config.toml
model = "CTC audio transcriber"
dataset = "strings of digits, spoken by a formant synthesiser in many voices"
train_examples = 39062
gain_aug_db = 10
n_mels = 64
hop_length = 160
input = "log_mel"
spec_augment = true
win_length = 400
tokenizer = "char"
vocab_size = 20
arch = "transformer"
norm = "layernorm"
norm_position = "pre"
hidden_act = "gelu"
mlp_ratio = 6
head_dim = 16
fused_qkv = false
bias = "qkv"
qk_norm = true
parallel_block = true
inner_norm = false
moe = "soft"
num_experts = 32
moe_every = 2
expert_mlp_ratio = 0.25
slots_per_expert = 2
shared_expert = true
subsampling = 4
layers = 8
width = 192
positions = "rope"
residual_init = "none"
optimizer = "muon"
muon_scale = "original"
learning_rate = 0.011
momentum = 0.95
nesterov = true
orthogonalizer = "newton_schulz_5"
adamw_lr_other_params = 0.0014
max_steps = 10400
batch_size = 128
epochs = 34.1
lr_schedule = "cosine"
final_lr_fraction = 0.01
warmup_steps = 520
weight_decay = 0.06
adamw_weight_decay_other_params = 0
Rows from block 3 of a small CTC audio transcriber, named by matrix and row number. Rows with one number within an expert belong to one neuron, the router's apart. Each number is 200 + 20 x the weight over its row's rms, rounded and kept within 0 to 999. All counts start at 0.
Before each expert's rows are labels from the 100 clips, of 14976, where the router gives the expert most weight on average: "lies over" is the class under the peak; "strongest on" is what is common among them. Only what is clearly more common there than usual is listed. The data: strings of digits, spoken by a formant synthesiser in many voices. In brackets: how many of the 100.
# router: slot weights (model.blocks.3.mlp.router.weight, 64x192, trained with AdamW), inputs 64-127
# up: expert up (model.blocks.3.mlp.up, 32x48x192), inputs 64-127
# down: expert down (model.blocks.3.mlp.down, 32x192x48, transposed), outputs 64-127

# expert 18
lies over: /z/ (31)
strongest on: "zero" (64); white noise (58); number of digits: 5 (50)
router.36,211,190,193,190,214,160,184,178,200,262,201,202,180,189,198,219,193,197,221,218,236,227,200,177,200,185,191,192,226,184,197,206,227,222,191,188,199,152,195,187,188,189,209,181,207,185,226,211,197,170,219,195,222,182,171,220,210,168,179,199,188,207,216,198
router.37,206,188,187,202,216,236,220,202,171,218,193,210,192,190,177,219,220,213,220,189,184,196,193,190,201,177,181,219,235,220,209,210,211,202,183,207,195,208,178,175,190,164,223,191,171,223,204,219,207,185,233,174,237,209,213,175,226,220,151,176,201,204,220,215
up.4,182,192,201,203,211,176,196,232,166,209,211,201,214,183,208,208,215,208,185,221,224,258,187,229,234,190,214,188,189,220,220,175,193,169,211,185,181,212,190,204,237,186,196,201,171,188,192,223,203,213,203,187,224,228,182,201,197,199,224,187,235,203,188,175
down.4,184,184,218,225,196,214,213,178,239,203,217,197,202,223,182,236,216,217,232,142,183,172,227,187,196,172,153,209,194,244,177,211,200,180,168,215,218,213,194,199,199,206,217,183,232,213,205,179,199,233,196,214,196,201,209,186,201,196,150,216,207,189,199,196

# expert 24
lies over: /f/ (100)
strongest on: "four" (100); "five" (66); first digit: four (53); last digit: four (49)
router.48,177,218,222,167,238,206,164,188,187,213,192,152,194,179,191,196,187,193,165,175,211,204,213,172,193,220,179,191,187,179,195,202,203,215,205,206,219,175,187,214,168,201,202,190,192,210,204,208,206,180,174,196,220,182,192,221,196,184,151,191,204,182,214,213
router.49,224,184,211,218,225,202,184,218,241,199,222,219,199,187,199,168,213,176,181,228,211,232,182,254,190,189,183,198,171,208,237,192,172,194,227,202,199,183,207,213,206,207,197,213,223,210,203,207,218,209,183,203,207,195,191,189,189,186,219,218,200,162,176,191
up.0,195,196,212,213,184,184,177,209,214,226,220,191,237,208,214,184,183,197,205,183,199,189,202,204,254,207,167,191,182,171,181,187,166,223,186,204,192,229,230,169,203,198,173,222,216,204,203,213,189,221,173,226,238,212,232,188,189,172,186,241,204,227,211,202
down.0,201,197,218,204,210,215,185,231,201,178,219,183,188,216,182,167,211,206,192,189,218,217,193,217,223,159,218,194,187,223,189,197,154,208,196,186,201,179,232,195,218,253,181,212,176,215,208,199,194,167,217,201,166,205,211,177,178,233,225,172,201,197,193,194

# expert 8
lies over: /u/ (60)
strongest on: "two" (91); number of digits: 5 (67); "zero" (65); last digit: two (43)
router.16,223,201,242,165,204,180,204,183,219,204,170,197,204,213,197,201,199,193,237,189,203,162,208,194,240,243,198,200,233,199,166,237,204,232,222,211,171,198,198,217,188,175,197,178,189,224,185,200,200,219,214,184,214,202,227,220,172,162,215,188,200,205,222,192
router.17,191,186,238,190,175,218,200,191,206,177,181,191,185,235,173,184,207,190,222,192,196,204,214,192,203,199,171,172,212,173,195,222,227,250,242,211,207,203,195,197,171,192,219,171,168,228,188,162,221,197,205,188,215,230,191,186,175,220,190,187,214,175,245,192
up.4,210,230,209,188,172,205,201,222,204,214,193,171,238,188,190,185,195,227,229,184,206,196,204,195,205,229,231,217,188,182,177,181,179,191,222,206,192,255,181,236,212,190,184,228,181,171,168,197,192,231,179,220,188,197,204,232,208,184,177,196,161,211,163,189
down.4,198,218,180,194,184,198,208,182,237,179,216,193,185,230,203,191,200,223,199,173,188,185,184,188,202,215,182,207,187,206,185,210,181,211,192,199,181,160,210,187,231,223,190,196,190,189,215,177,215,189,231,225,219,200,199,168,199,202,233,169,202,196,216,207

# expert 5
lies over: /ɛ/ (80)
strongest on: "seven" (88); number of digits: 5 (57); voice: child-like voice (53); last digit: seven (42)
router.10,178,195,198,193,220,221,177,197,223,239,200,172,202,187,223,216,192,183,168,191,197,175,173,212,233,207,215,191,200,178,195,160,207,186,187,232,226,172,206,202,182,185,184,219,234,234,204,231,173,228,190,213,208,168,176,231,215,193,162,181,170,210,173,207
router.11,194,198,186,214,197,213,168,191,214,205,210,185,202,179,203,208,173,218,164,199,204,185,195,227,232,210,179,187,216,179,193,142,191,179,186,219,241,190,172,204,227,192,173,208,201,225,230,203,179,206,170,182,218,196,220,220,235,192,175,185,169,222,193,193
up.0,190,176,181,216,204,207,164,240,211,179,201,214,169,177,203,214,225,179,169,214,195,203,180,223,194,215,177,204,226,225,184,215,168,169,188,201,215,169,213,208,197,203,208,213,198,200,199,220,168,207,185,183,199,194,194,195,188,188,196,208,203,193,173,170
down.0,185,191,163,215,203,201,193,198,206,230,179,210,191,199,217,181,216,174,178,219,160,186,216,188,175,196,231,201,199,196,187,215,246,271,198,221,192,205,212,223,207,205,222,163,178,203,208,184,236,209,221,199,192,206,213,191,170,184,184,171,200,206,220,203